A small sound classifier, trained from scratch: activation relu.
Rows from block 3 of a small sound classifier, named by matrix and row number. Rows with one number belong to one channel. Each number is 200 + 40 x the weight over its row's rms, rounded and kept within 0 to 999. All counts start at 0.
After each channel's rows are labels from the 100 clips, of 14848, where the channel reaches its highest value: "strongest on" is what is common among them. Only what is clearly more common there than usual is listed. The data: simulated modem signals in the audio band.
# convs0: first width-11 conv, stride 2 (model.blocks.3.convs.0.weight, 160x128x11, each kernel summed), inputs 0-127
# convs1: second width-11 conv (model.blocks.3.convs.1.weight, 160x160x11, transposed, each kernel summed), outputs 0-159

convs0.1,218,173,263,178,288,220,239,232,260,192,232,211,183,202,227,222,270,131,165,183,176,199,171,206,223,209,180,257,279,186,247,185,251,205,230,206,247,199,189,187,200,175,186,205,180,245,188,148,207,203,253,254,211,184,161,228,205,215,258,249,189,226,180,216,218,143,139,112,209,218,223,162,164,188,172,72,201,196,237,161,208,244,229,139,192,235,207,216,204,190,235,295,255,130,92,270,189,216,152,171,152,168,190,150,235,119,162,107,203,189,233,175,224,195,228,214,203,195,197,189,175,245,123,217,166,194,138,160
convs1.1,205,188,133,184,203,201,260,183,184,109,207,92,217,209,240,134,280,137,188,160,193,172,213,174,195,147,267,191,207,97,180,189,170,154,236,265,210,244,210,164,153,195,178,154,219,234,255,176,265,174,268,227,209,251,223,293,212,199,159,147,223,205,168,179,157,183,268,226,195,129,197,218,189,200,276,238,199,189,176,230,207,213,211,207,226,199,222,232,203,212,157,283,216,174,186,105,170,163,195,247,218,242,185,177,185,286,189,208,209,217,208,198,222,212,217,160,112,189,184,206,287,195,210,171,222,181,228,232,152,202,182,311,220,236,164,185,167,278,184,208,134,193,205,209,206,212,223,193,157,266,153,222,181,296,227,191,135,154,200,203
strongest on: AM speech; FM speech

convs0.13,207,226,178,191,159,79,189,164,170,221,198,229,150,175,192,249,267,214,202,133,200,230,120,142,98,205,176,204,143,223,149,260,174,176,219,192,138,170,222,183,202,259,139,252,222,230,151,129,189,137,152,235,192,288,203,201,181,209,223,181,165,198,203,126,179,132,211,203,216,202,193,206,262,204,198,266,151,169,194,234,230,241,120,225,247,223,199,122,243,246,236,201,223,218,215,254,216,210,174,243,145,176,216,194,192,191,163,230,214,157,188,226,248,216,123,251,180,170,258,234,159,207,238,238,157,198,269,248
convs1.13,114,192,235,180,145,195,184,197,171,139,161,181,194,172,208,181,146,184,243,214,144,186,180,164,225,214,225,89,246,193,244,210,116,268,232,224,113,141,173,253,211,162,155,157,221,276,251,130,197,180,206,195,218,186,175,218,157,129,239,141,225,244,189,159,213,189,213,125,236,152,204,234,222,206,188,202,226,227,237,216,192,239,207,243,232,197,170,171,248,216,192,185,175,211,243,109,164,191,228,251,159,163,194,169,232,194,182,171,339,144,211,217,165,204,252,228,186,215,139,128,198,179,116,204,231,227,153,204,190,200,254,205,270,237,125,171,206,196,156,174,184,166,186,200,164,205,223,257,173,174,231,91,202,212,220,197,219,225,115,175
strongest on: carrier: 4.5 to 5.5 kHz

convs0.87,229,200,230,228,49,225,221,209,217,141,178,211,219,135,237,200,188,186,264,207,186,180,206,276,221,278,203,185,180,160,149,235,166,140,225,192,276,233,185,218,171,233,215,201,191,287,219,203,206,234,152,190,256,168,237,214,201,166,213,235,211,189,182,212,195,240,205,186,174,189,128,180,193,179,271,269,175,219,191,298,201,207,183,209,252,251,171,174,197,192,164,237,174,209,194,176,146,296,204,203,182,322,221,237,254,207,211,170,200,184,246,230,153,269,243,235,206,170,225,208,261,202,158,265,222,278,242,249
convs1.87,177,191,201,228,175,157,166,164,172,230,197,175,169,210,234,255,251,95,185,105,189,222,216,161,191,129,231,212,125,99,230,162,195,199,168,167,150,184,174,258,206,141,198,206,213,196,213,204,167,181,218,176,207,172,298,236,196,181,151,189,157,189,179,137,224,210,193,173,180,188,179,205,158,176,209,185,201,303,225,215,197,189,188,195,214,231,191,220,184,223,128,187,203,168,195,212,241,225,202,177,197,162,184,61,211,198,184,180,109,189,176,196,194,146,183,188,200,194,87,142,152,202,212,192,230,166,176,178,232,211,139,184,195,202,270,115,239,84,173,184,128,209,197,207,182,164,125,153,190,182,134,220,178,226,78,215,185,180,229,175
strongest on: carrier: 1.5 to 2.5 kHz; frequency hopping

convs0.60,259,101,222,198,200,218,190,190,221,200,173,233,184,241,233,289,208,207,265,135,229,134,151,132,218,182,224,257,167,222,240,204,122,194,275,166,208,153,167,151,181,235,147,188,128,205,205,170,212,217,241,217,183,275,187,283,250,158,217,198,242,226,208,178,196,187,221,200,237,207,195,116,214,192,174,183,216,162,226,228,150,268,205,188,251,171,234,185,177,214,137,172,154,167,170,209,156,89,157,201,197,149,224,101,189,182,234,138,227,196,280,189,213,146,248,204,221,136,240,222,187,240,229,165,186,218,226,153
convs1.60,229,183,202,207,171,162,160,213,223,243,147,198,236,183,318,195,148,202,161,175,215,169,183,198,230,204,200,220,210,213,97,238,165,164,165,202,234,150,144,186,204,93,246,176,192,195,232,225,247,194,262,190,243,196,232,195,161,157,218,134,210,85,218,98,170,200,240,197,178,125,176,230,149,207,180,155,213,220,145,135,213,183,124,167,218,232,245,204,213,278,173,179,198,143,181,195,117,151,163,157,166,192,187,236,198,252,213,190,200,181,223,143,160,201,203,181,209,142,151,102,190,191,188,208,168,262,248,187,193,204,217,188,67,213,183,193,107,167,165,228,195,210,215,200,174,225,157,226,137,251,239,255,206,213,221,210,261,195,201,187
strongest on: 50 baud; 8-FSK

convs0.153,253,222,191,249,175,161,256,276,245,198,237,197,189,238,220,194,211,159,201,221,246,167,188,141,210,49,229,204,180,241,227,210,165,214,215,227,118,128,180,180,220,205,233,114,247,211,212,237,251,209,212,222,221,213,202,258,172,125,212,184,213,170,144,143,213,169,254,120,238,236,196,243,255,168,183,105,192,245,246,195,159,226,170,159,194,178,232,197,236,192,258,231,148,155,230,180,183,156,184,228,144,184,195,280,216,267,189,227,208,202,196,212,159,277,224,185,244,148,163,175,145,214,154,188,140,228,151,205
convs1.153,167,173,233,208,120,219,219,170,182,175,200,212,72,186,196,207,212,186,209,214,184,223,168,180,190,196,130,148,190,172,174,147,250,196,144,176,174,168,230,217,209,231,215,167,222,205,150,281,176,192,264,206,202,140,218,213,176,270,132,181,234,245,118,211,216,231,175,188,207,200,211,181,147,235,170,227,205,305,217,215,176,183,189,164,207,251,188,137,158,219,239,150,256,152,195,296,166,217,203,105,205,211,187,178,164,157,148,218,167,181,193,242,183,203,210,213,220,198,205,180,197,207,250,285,195,237,175,200,220,228,150,246,232,249,231,50,188,146,206,155,194,185,172,230,208,163,98,197,158,185,166,221,249,61,198,202,167,224,197,205
strongest on: carrier: 4.5 to 5.5 kHz; frequency hopping

convs0.116,212,221,188,201,223,175,216,218,252,203,194,247,224,160,222,238,180,170,140,228,234,227,247,266,263,240,134,121,221,205,150,176,176,135,130,188,183,254,196,229,249,247,226,194,183,173,153,141,199,169,228,196,225,162,183,151,216,196,193,127,198,211,128,167,194,213,217,139,122,144,165,215,200,246,185,192,208,188,172,244,233,228,214,217,225,195,143,161,221,81,215,260,149,236,232,185,227,156,196,167,93,202,199,148,192,191,264,235,203,137,149,154,287,171,222,122,225,229,234,204,110,186,226,183,225,221,232,156
convs1.116,132,168,230,184,199,203,169,224,157,179,214,205,182,200,193,188,207,186,226,181,190,188,203,202,199,207,212,196,214,203,230,221,197,165,81,174,195,170,151,182,288,183,170,237,200,207,167,274,212,170,217,190,220,77,152,159,212,171,180,190,173,113,166,171,226,181,205,229,88,198,123,171,291,175,200,195,201,214,145,99,201,180,195,107,195,233,199,177,176,235,247,103,168,156,219,230,201,272,201,148,196,204,213,179,220,194,178,179,152,240,230,170,245,183,169,233,208,136,194,167,125,196,144,183,135,229,157,248,146,220,212,234,43,190,196,242,218,202,179,285,227,204,198,178,181,123,147,209,187,189,201,221,244,185,204,210,243,208,242,207
strongest on: carrier: 4.5 to 5.5 kHz; 8-FSK; 4-FSK

convs0.107,268,245,205,209,235,162,195,221,241,240,225,201,174,185,212,229,230,224,220,245,217,202,205,151,211,181,165,147,205,218,226,220,256,184,169,262,232,124,242,245,195,152,197,226,255,241,231,286,145,273,226,242,223,197,148,161,238,196,275,262,293,277,187,148,179,166,137,180,199,191,161,264,199,196,158,228,269,241,238,231,262,309,216,201,252,217,258,229,179,221,254,261,232,232,147,187,229,212,210,199,186,159,268,217,221,237,185,184,242,221,172,247,214,173,244,227,166,260,266,187,210,232,154,259,197,214,252,236
convs1.107,173,184,145,175,161,177,178,137,209,216,205,126,257,231,188,145,204,160,87,204,187,171,126,194,181,213,221,227,252,168,186,164,159,240,203,180,137,211,146,144,111,220,210,152,229,212,174,209,228,172,268,136,187,188,208,168,206,146,283,213,201,177,262,180,177,237,236,187,96,190,203,162,238,242,167,106,200,165,104,140,211,201,181,171,185,212,199,166,230,159,168,155,199,155,268,183,158,198,205,232,233,244,211,169,184,244,186,156,145,163,203,158,183,227,218,257,216,147,141,179,227,184,195,123,173,256,173,188,197,234,209,218,141,226,150,197,91,182,220,235,224,199,169,147,172,168,140,174,152,214,161,197,153,299,192,180,164,187,162,216
strongest on: 50 baud

convs0.43,187,166,189,192,203,200,223,157,193,209,158,183,221,178,247,159,233,239,185,211,195,253,182,210,149,219,179,113,213,190,248,205,244,118,247,169,127,91,188,181,223,202,216,207,229,179,242,217,207,271,225,175,180,151,194,180,282,171,195,173,140,195,184,275,183,284,209,218,133,277,208,252,207,224,227,194,179,272,223,149,163,201,252,205,230,189,246,267,189,162,177,148,158,134,163,146,164,198,167,223,228,150,185,183,202,208,213,208,199,273,153,131,191,157,170,216,107,164,178,170,231,302,208,183,159,196,147,128
convs1.43,162,164,183,224,100,169,195,229,179,187,235,156,227,185,204,253,166,160,174,254,156,198,136,189,222,201,249,213,189,173,149,197,184,288,137,179,164,206,134,202,134,188,136,178,172,205,166,172,219,199,145,147,222,235,249,257,151,199,225,87,174,190,273,175,175,253,261,190,191,182,234,200,188,141,222,220,178,150,174,208,256,217,109,248,211,177,222,219,215,174,142,179,263,247,174,170,171,283,165,186,220,184,194,290,279,274,181,181,205,193,198,157,99,187,141,178,208,191,176,187,231,183,239,206,168,179,182,204,236,130,160,200,179,257,182,178,198,126,189,236,150,112,211,261,217,148,215,188,183,221,187,233,253,178,154,204,173,199,126,179
strongest on: carrier: 2.5 to 3.5 kHz; 50 baud

convs0.109,187,179,173,204,177,188,196,168,214,230,22,233,229,169,217,251,198,215,167,226,220,211,121,259,227,223,181,293,228,184,251,199,204,177,97,146,217,232,219,106,236,186,158,233,198,234,206,174,166,235,146,225,243,205,194,135,224,227,169,160,227,248,161,199,194,193,216,199,123,102,166,207,161,215,172,261,208,233,214,193,215,135,178,199,197,166,221,210,185,259,195,223,186,199,136,181,225,252,174,174,135,198,177,221,153,180,149,255,254,223,166,148,244,226,213,262,236,211,208,192,133,211,193,148,231,217,154,238
convs1.109,222,196,236,199,206,171,168,193,143,244,187,165,252,207,172,156,124,215,215,221,227,254,187,212,172,238,207,135,210,212,217,226,146,173,201,160,231,167,156,171,257,225,269,170,208,150,147,278,207,173,230,97,221,150,73,147,164,143,213,139,151,186,188,172,175,188,205,170,161,147,207,202,257,191,205,133,214,179,203,163,215,186,169,191,211,204,138,175,189,197,206,203,201,134,224,244,150,168,205,214,182,130,171,176,246,206,193,164,108,186,247,225,209,175,263,204,219,160,190,84,275,205,126,181,200,192,209,181,167,217,244,226,125,190,186,193,187,131,225,243,201,214,173,150,222,53,124,199,233,175,192,202,223,229,207,172,274,194,189,205
strongest on: carrier: 4.5 to 5.5 kHz; 50 baud; frequency hopping; modulation: 8-FSK

convs0.32,196,227,249,267,195,236,161,232,182,199,259,149,170,198,132,94,159,187,235,140,226,241,184,150,267,163,132,145,255,199,208,172,161,177,271,159,184,288,195,188,180,170,168,182,248,189,241,215,145,197,215,180,119,234,160,187,238,244,168,180,201,160,198,176,188,126,267,205,285,196,198,216,235,138,216,205,200,174,135,290,169,246,181,183,172,191,221,202,319,157,202,200,196,215,192,139,158,211,214,182,234,204,177,121,242,232,183,165,203,206,176,231,195,211,144,227,241,221,228,259,227,174,220,203,133,157,199,228
convs1.32,207,180,266,203,196,174,241,253,161,191,263,221,218,226,130,157,218,235,250,244,208,150,215,212,156,223,270,199,189,241,272,246,177,128,241,215,240,150,190,173,193,172,233,173,195,165,231,187,188,202,185,155,223,166,146,139,229,135,248,181,196,197,188,154,225,152,149,185,101,199,196,185,222,207,193,96,231,202,198,181,203,171,137,211,216,262,95,134,236,265,191,156,153,272,206,252,85,190,195,220,193,198,210,215,184,209,132,115,218,165,258,186,126,208,197,174,202,181,195,170,208,191,206,229,199,168,213,173,145,180,237,178,176,241,103,204,144,100,151,140,213,194,217,219,197,170,194,157,217,114,239,207,254,207,199,177,221,163,156,215
strongest on: carrier: 2.5 to 3.5 kHz; frequency hopping

convs0.137,240,225,187,170,221,149,268,274,199,190,179,244,250,216,238,183,233,187,274,228,233,184,260,177,249,213,221,214,191,249,233,206,234,225,197,216,106,235,255,191,260,174,140,191,248,176,233,186,256,230,160,226,190,218,184,191,204,221,252,238,243,203,189,174,205,224,195,245,181,208,181,212,189,209,196,55,138,160,189,219,218,178,149,158,168,137,216,233,162,174,215,215,305,218,236,168,279,190,205,173,125,175,173,202,315,213,148,262,223,282,218,172,164,291,196,208,172,241,241,202,193,197,182,245,160,184,185,173
convs1.137,174,193,233,209,156,204,182,206,200,203,221,187,89,224,220,227,213,207,178,235,156,205,173,191,218,224,130,240,222,137,162,176,231,224,88,80,187,170,217,132,206,168,210,156,173,165,162,233,199,148,259,168,219,88,216,153,180,255,181,125,207,201,144,181,173,198,231,169,261,214,160,213,100,215,208,263,194,294,179,242,218,172,186,142,161,239,176,174,186,210,228,192,211,201,168,218,192,231,198,161,206,158,166,239,178,152,184,236,188,217,143,205,165,198,205,243,246,198,241,208,186,196,215,211,194,255,114,184,224,209,103,225,232,247,176,108,196,173,196,187,163,191,88,297,158,167,163,187,187,224,177,210,189,111,228,200,207,186,217,199
strongest on: carrier: 4.5 to 5.5 kHz; frequency hopping

convs0.100,181,189,189,216,210,228,266,160,192,155,175,175,205,193,171,196,204,201,192,234,192,222,186,118,222,51,173,220,152,222,229,233,160,200,219,180,189,212,234,157,168,187,203,178,149,204,160,168,207,201,220,170,155,262,198,195,132,168,232,196,174,209,196,171,229,237,275,203,230,233,217,150,243,196,179,202,190,144,221,161,229,254,187,181,143,231,185,143,205,170,235,273,167,234,35,152,210,194,156,207,174,65,196,114,178,194,185,139,180,199,191,216,200,115,216,145,215,215,143,223,215,202,220,212,267,241,202,227
convs1.100,202,223,179,212,200,213,208,230,197,210,127,200,228,181,173,202,186,199,158,193,205,238,225,150,200,230,209,143,189,198,219,197,198,178,240,224,234,179,248,244,234,59,204,269,206,263,204,215,140,174,202,235,253,269,213,210,196,224,202,159,228,176,160,197,180,240,140,193,231,183,214,225,207,183,36,209,223,217,200,185,192,197,228,134,198,205,174,206,190,230,217,211,153,235,213,207,163,175,210,130,207,227,177,167,213,228,233,184,235,203,273,190,216,200,190,199,199,257,202,98,238,182,203,214,194,184,241,219,279,197,227,239,255,202,229,218,72,55,139,101,206,180,194,201,211,234,171,226,191,141,228,141,213,220,75,207,205,199,257,205
strongest on: carrier: 2.5 to 3.5 kHz

convs0.58,238,158,190,153,165,154,245,175,249,210,200,177,166,141,179,223,212,196,187,278,201,172,113,203,211,199,189,278,226,210,42,224,196,297,112,180,95,178,127,204,193,198,170,258,246,211,200,195,204,198,198,205,185,203,223,247,136,184,176,144,208,184,201,182,182,300,233,229,147,153,230,227,198,200,171,173,215,168,184,166,236,187,209,210,168,204,125,166,216,234,204,202,204,178,188,193,156,197,185,196,165,294,208,184,238,211,209,240,123,149,149,241,169,228,275,247,193,201,187,231,250,189,218,158,256,211,181,245
convs1.58,160,179,271,186,150,41,236,189,208,310,221,236,218,190,266,242,236,260,174,263,188,280,204,210,183,222,237,106,237,141,207,265,166,222,202,180,110,165,163,155,230,215,226,212,176,183,184,215,221,172,235,226,267,188,241,177,118,124,247,175,200,190,182,154,208,222,208,178,198,155,208,183,219,182,250,232,202,174,238,171,218,204,142,213,198,247,182,220,169,235,178,173,178,213,184,252,261,180,194,250,199,145,221,229,272,176,182,174,143,129,164,184,99,231,197,196,173,244,225,195,283,193,151,170,205,205,220,183,195,199,205,219,247,160,223,193,248,174,214,146,99,192,220,239,179,230,198,198,242,167,200,284,217,221,251,181,197,197,165,206
strongest on: carrier: 2.5 to 3.5 kHz; 2-FSK

convs0.99,169,182,186,229,154,221,135,231,189,146,187,223,230,199,203,182,256,198,248,241,179,227,204,214,173,209,238,201,192,199,233,180,201,217,240,198,209,188,195,179,182,225,241,158,226,204,232,174,275,191,154,177,180,280,317,166,233,179,96,212,213,147,229,206,174,200,193,221,146,199,148,183,203,192,230,308,204,148,179,197,250,108,195,217,193,340,168,164,145,124,238,207,255,164,196,170,219,161,198,189,241,243,172,240,164,106,204,186,148,176,200,159,228,243,236,142,211,192,200,244,182,207,173,163,208,321,188,216
convs1.99,156,206,238,110,65,213,196,144,227,252,212,147,181,238,161,217,229,166,190,169,145,157,195,202,137,263,198,201,156,181,227,147,242,225,238,230,218,217,195,157,261,194,237,230,117,229,211,267,179,146,230,182,100,195,274,199,204,248,258,185,236,183,263,244,102,275,213,171,155,185,194,72,169,269,217,175,202,188,129,210,126,158,207,165,139,174,271,171,178,194,187,180,202,243,211,206,214,203,188,228,237,240,148,232,203,172,214,239,205,209,157,255,224,199,190,206,183,214,240,231,254,160,168,187,174,161,189,162,232,177,234,182,260,281,191,228,179,227,188,233,185,206,190,204,253,232,159,205,173,193,231,182,225,193,216,173,255,187,235,136
strongest on: 800 baud

convs0.7,212,175,141,265,200,238,211,224,220,182,143,184,130,252,177,155,169,218,165,82,168,205,142,149,147,292,157,176,198,227,166,230,236,212,258,207,222,189,188,189,208,235,188,197,223,161,247,195,173,201,148,214,176,130,177,185,189,205,144,229,228,177,207,182,209,178,199,288,191,124,223,193,229,177,232,296,170,206,155,181,158,198,219,199,250,231,176,184,218,172,176,168,130,154,211,234,148,189,253,174,269,145,206,136,193,204,225,211,109,217,228,198,144,199,155,258,299,286,196,192,171,116,163,202,194,171,168,218
convs1.7,199,231,227,179,172,202,274,166,253,262,142,187,234,204,162,242,144,137,212,217,214,184,243,204,182,232,198,150,130,173,217,195,234,98,197,184,251,224,221,206,271,228,154,235,200,138,177,162,215,183,196,211,200,127,183,161,180,160,214,205,240,215,208,157,222,188,172,173,185,196,224,224,278,211,218,214,181,212,210,168,182,184,195,233,259,171,128,220,284,104,131,186,190,261,270,202,174,128,207,213,169,267,212,257,320,196,188,182,347,189,192,174,245,206,228,191,206,104,164,190,218,220,219,186,182,166,223,151,209,217,285,217,274,241,224,217,259,211,226,228,186,185,213,253,154,134,218,203,177,171,248,174,175,138,196,214,160,223,232,195
strongest on: carrier: 1.5 to 2.5 kHz; frequency hopping

convs0.139,129,165,205,239,182,216,297,170,213,234,204,208,179,118,204,194,174,249,240,206,196,184,209,168,194,241,193,207,84,114,199,171,163,269,195,200,256,233,136,238,162,182,180,179,175,219,242,203,244,243,163,122,244,153,280,217,249,192,172,230,223,174,184,208,195,191,186,164,214,191,95,193,181,217,198,246,174,213,186,241,205,142,154,117,243,260,200,146,183,222,215,257,194,207,209,182,184,215,192,160,203,247,232,242,262,249,156,199,191,191,231,217,142,240,231,233,201,221,90,138,234,241,115,206,198,266,183,203
convs1.139,205,169,209,214,141,161,158,109,197,253,230,161,70,193,220,222,276,104,216,105,187,248,157,177,193,107,242,191,124,77,236,162,183,233,182,168,165,192,171,193,214,177,210,185,197,188,158,232,127,175,226,158,152,190,302,245,172,210,154,143,187,173,153,216,195,260,197,148,184,204,188,193,146,216,219,217,202,229,198,204,194,201,179,184,198,229,169,207,242,205,152,200,222,149,194,223,248,221,209,154,196,133,182,166,177,139,162,214,205,138,130,204,142,173,193,189,176,203,228,217,203,194,217,211,207,196,154,178,235,201,138,191,227,193,224,116,197,105,211,191,127,198,181,239,156,195,158,155,239,143,150,237,197,158,146,183,126,195,211,189
strongest on: 800 baud; frequency hopping

convs0.96,210,179,221,282,135,220,210,195,211,101,130,203,281,149,192,185,220,195,173,255,211,197,215,191,182,231,228,152,175,240,240,207,221,181,211,215,228,153,203,184,210,166,235,195,158,227,172,144,170,255,258,163,201,172,239,177,133,227,241,191,191,207,181,166,173,248,174,251,217,199,241,167,198,189,142,142,164,211,222,226,170,318,184,215,290,154,174,282,174,235,199,239,275,169,142,236,235,175,240,146,178,210,185,132,156,241,206,203,114,180,227,208,213,152,222,184,136,205,109,176,224,176,255,147,148,229,263,226
convs1.96,197,234,103,191,210,231,188,139,262,188,138,196,221,192,182,193,157,164,229,153,180,201,196,179,234,158,144,253,209,163,227,115,185,228,224,165,202,195,226,217,210,130,220,215,208,250,273,163,215,186,210,216,139,240,252,220,206,268,215,195,150,215,207,67,199,216,168,169,219,130,203,210,142,154,230,113,202,218,172,204,192,153,281,160,215,117,245,200,206,265,194,202,223,193,210,188,184,161,217,178,215,154,175,277,207,141,218,220,170,179,136,197,239,198,234,212,136,220,140,103,197,182,265,222,182,151,219,168,285,217,197,151,127,208,168,152,170,168,95,181,143,178,199,193,197,292,186,177,192,244,158,182,169,245,162,210,195,210,242,214
strongest on: carrier: 3.5 to 4.5 kHz; frequency hopping; 8-FSK

convs0.48,228,230,247,229,202,193,221,271,204,197,231,146,153,230,183,157,226,206,182,126,252,226,220,215,217,224,168,181,223,175,74,203,170,263,102,145,195,210,143,234,175,209,200,246,182,179,182,211,191,164,214,218,211,191,191,228,171,254,240,139,224,180,195,183,148,85,214,124,211,210,230,265,195,239,180,203,193,250,238,171,245,180,218,170,187,192,196,239,249,140,133,235,142,203,174,175,120,200,165,212,118,145,217,161,196,214,213,222,159,131,112,133,207,194,178,231,170,182,217,215,133,203,242,226,221,223,209,99
convs1.48,225,268,153,234,202,181,232,215,189,206,212,212,205,204,234,192,99,190,260,185,181,261,221,201,202,207,150,173,184,233,213,238,70,149,176,167,168,218,227,162,102,185,172,193,199,166,128,180,271,146,195,194,209,225,128,235,233,117,180,204,171,198,214,119,212,210,273,216,187,176,167,179,216,241,186,161,213,266,232,238,225,187,195,223,226,288,195,214,140,203,176,232,172,246,155,193,117,78,153,204,208,196,195,194,160,234,226,175,187,228,172,204,172,171,203,212,171,157,183,115,255,200,91,212,189,186,224,195,200,199,181,218,81,200,186,145,239,183,248,243,225,173,142,146,211,188,156,160,225,179,239,129,167,193,174,221,207,164,237,222
strongest on: carrier: 3.5 to 4.5 kHz; frequency hopping; FM speech

convs0.97,150,145,249,182,221,171,251,215,171,207,101,193,193,163,200,211,232,139,178,192,201,183,172,215,219,275,225,208,173,196,177,198,179,167,174,167,168,163,200,189,166,205,187,211,214,197,309,179,191,170,223,113,144,227,188,203,217,128,212,181,188,178,144,192,206,243,209,183,157,226,201,168,210,178,216,253,173,218,167,223,220,229,154,168,210,328,181,151,217,245,211,237,233,321,212,214,212,228,204,197,163,168,196,125,257,188,111,202,221,230,184,183,207,286,215,344,144,168,132,160,194,142,148,205,183,192,199,205
convs1.97,243,206,198,195,129,171,195,131,174,230,231,155,131,195,207,231,281,76,217,76,182,219,179,174,209,140,259,183,267,79,229,171,160,301,181,202,176,191,161,208,185,174,206,194,212,202,207,215,184,260,234,185,232,186,272,221,215,161,224,162,169,219,183,232,217,236,232,149,205,183,181,219,153,250,197,213,176,256,296,168,174,202,177,221,226,246,135,213,219,205,166,195,178,156,202,233,229,210,190,205,187,125,197,195,170,187,165,210,191,78,105,204,111,236,203,192,194,214,246,234,245,217,222,226,207,209,171,196,205,195,186,248,243,203,179,202,215,206,238,142,133,205,196,237,180,202,159,152,255,105,187,225,194,140,192,217,146,168,192,192
strongest on: carrier: 1.5 to 2.5 kHz; 800 baud; frequency hopping

convs0.84,232,228,233,205,275,192,146,252,247,173,177,179,168,176,226,165,201,221,258,162,196,186,196,244,187,220,173,228,245,241,190,207,223,187,187,235,270,161,132,188,187,234,259,161,218,223,234,168,126,191,246,204,131,158,150,244,211,158,325,206,165,266,189,217,273,200,206,260,184,123,262,264,210,208,231,188,178,167,205,125,156,293,214,242,188,217,150,190,230,181,250,227,198,230,204,243,198,209,220,244,220,183,160,174,191,274,221,221,207,137,192,161,217,201,175,243,246,260,223,248,221,154,214,147,215,92,259,169
convs1.84,120,187,198,135,215,233,164,201,242,242,220,157,224,235,175,216,158,245,148,154,176,120,191,207,184,247,154,195,130,219,175,176,198,191,165,194,213,215,155,129,133,212,220,174,175,220,229,163,213,119,224,162,141,183,219,216,224,149,205,242,170,179,206,183,166,95,200,246,195,192,200,148,181,148,133,106,221,195,102,214,218,119,188,119,197,153,241,183,222,202,242,200,211,203,178,145,175,172,212,218,189,283,177,167,201,215,212,104,174,244,163,162,185,220,186,162,191,136,185,159,210,192,260,133,172,149,146,204,173,190,243,235,209,218,186,224,159,238,216,222,183,188,226,87,306,191,167,223,207,278,221,201,145,242,237,193,181,192,130,190
strongest on: carrier: 4.5 to 5.5 kHz

convs0.156,140,217,169,187,146,255,204,182,192,186,178,196,225,200,271,187,232,224,170,202,145,154,91,204,182,158,204,177,147,144,223,195,142,232,210,164,223,265,253,203,316,177,193,201,214,248,228,168,187,182,140,242,182,194,181,222,165,268,174,115,182,117,209,156,229,261,256,172,214,169,158,138,198,206,216,161,203,172,145,249,136,209,184,156,188,218,223,130,231,194,161,229,158,140,239,137,136,124,201,179,206,257,194,197,258,210,179,154,209,207,282,235,183,166,201,165,204,89,208,192,169,209,203,178,165,204,189,169
convs1.156,171,232,158,222,173,76,247,178,202,205,168,226,250,220,218,175,169,201,200,213,177,210,250,235,177,217,185,188,263,157,174,261,131,202,207,222,195,152,167,196,113,212,172,157,196,169,153,216,155,180,153,130,232,168,219,235,176,127,283,273,194,263,219,217,205,133,173,138,159,207,177,192,274,135,170,171,213,179,251,188,184,191,152,216,194,193,225,189,131,213,226,235,252,261,175,232,191,166,192,191,198,201,209,253,165,176,189,233,178,87,191,187,144,211,162,237,241,175,160,220,118,205,89,247,172,197,249,190,184,211,186,262,160,158,182,212,113,144,199,177,95,171,223,200,198,257,169,182,188,208,212,258,191,261,179,183,271,225,172,222
strongest on: carrier: 1.5 to 2.5 kHz; 50 baud

convs0.133,196,210,194,157,150,216,196,218,207,212,217,204,226,221,134,166,229,219,219,125,168,235,187,143,227,163,221,215,239,230,16,199,206,59,208,228,148,189,162,217,186,205,158,214,193,170,232,200,214,231,195,211,180,214,188,219,95,157,212,215,233,190,204,198,198,188,180,241,223,203,193,220,174,142,274,220,203,211,182,154,72,178,211,176,209,239,182,171,171,194,81,196,237,148,213,154,122,226,196,201,210,137,220,123,275,214,235,186,206,143,173,212,187,190,188,228,155,159,210,192,252,201,208,210,186,198,192,197
convs1.133,151,213,192,208,161,201,243,246,178,164,160,207,201,210,158,264,169,202,206,183,202,184,219,208,228,194,156,199,198,197,205,189,81,191,257,197,181,213,227,214,156,125,210,194,197,217,193,200,260,225,185,234,175,178,256,179,200,159,176,217,192,206,228,120,213,246,219,183,198,114,191,221,215,170,182,151,184,172,210,95,195,156,233,210,212,201,154,152,198,151,189,179,161,220,174,184,114,226,182,219,211,182,203,241,163,241,192,157,83,206,160,129,190,199,217,243,198,148,66,163,213,213,210,238,133,205,159,198,193,176,123,176,227,245,99,168,166,145,122,177,229,191,123,179,196,311,147,231,181,190,227,231,242,172,86,223,164,195,250,182
strongest on: carrier: 2.5 to 3.5 kHz; 50 baud

convs0.33,180,225,98,217,133,144,223,227,201,198,95,216,169,169,187,178,205,212,214,229,206,240,77,121,146,160,203,133,182,204,204,285,153,181,205,227,251,193,227,87,240,203,296,153,170,209,188,181,221,179,199,216,198,191,241,142,166,208,218,190,204,229,208,210,210,216,203,172,216,136,202,179,282,140,198,204,152,212,244,174,171,230,182,180,188,123,218,194,211,177,123,217,174,186,212,202,183,235,184,231,135,229,160,239,208,301,211,168,165,243,217,197,160,220,138,188,232,174,169,229,202,99,191,250,196,198,193,216
convs1.33,219,220,121,210,194,119,192,201,201,202,155,186,255,158,172,137,55,180,169,99,159,226,207,177,202,196,99,130,217,131,240,191,163,227,171,150,184,184,219,246,177,261,158,235,197,212,280,136,173,229,145,220,202,179,220,237,164,178,263,165,199,276,227,246,186,219,135,204,220,248,174,242,209,245,135,185,176,243,202,155,172,206,298,260,188,175,119,226,230,160,163,198,232,259,188,217,188,200,196,206,169,216,162,192,203,166,221,198,253,193,220,134,263,241,190,226,146,150,199,187,186,206,171,205,131,165,171,179,207,189,233,201,255,218,215,162,157,241,178,187,165,161,219,196,244,138,236,197,221,216,229,106,214,201,257,190,150,159,236,191
strongest on: carrier: 4.5 to 5.5 kHz; 50 baud; frequency hopping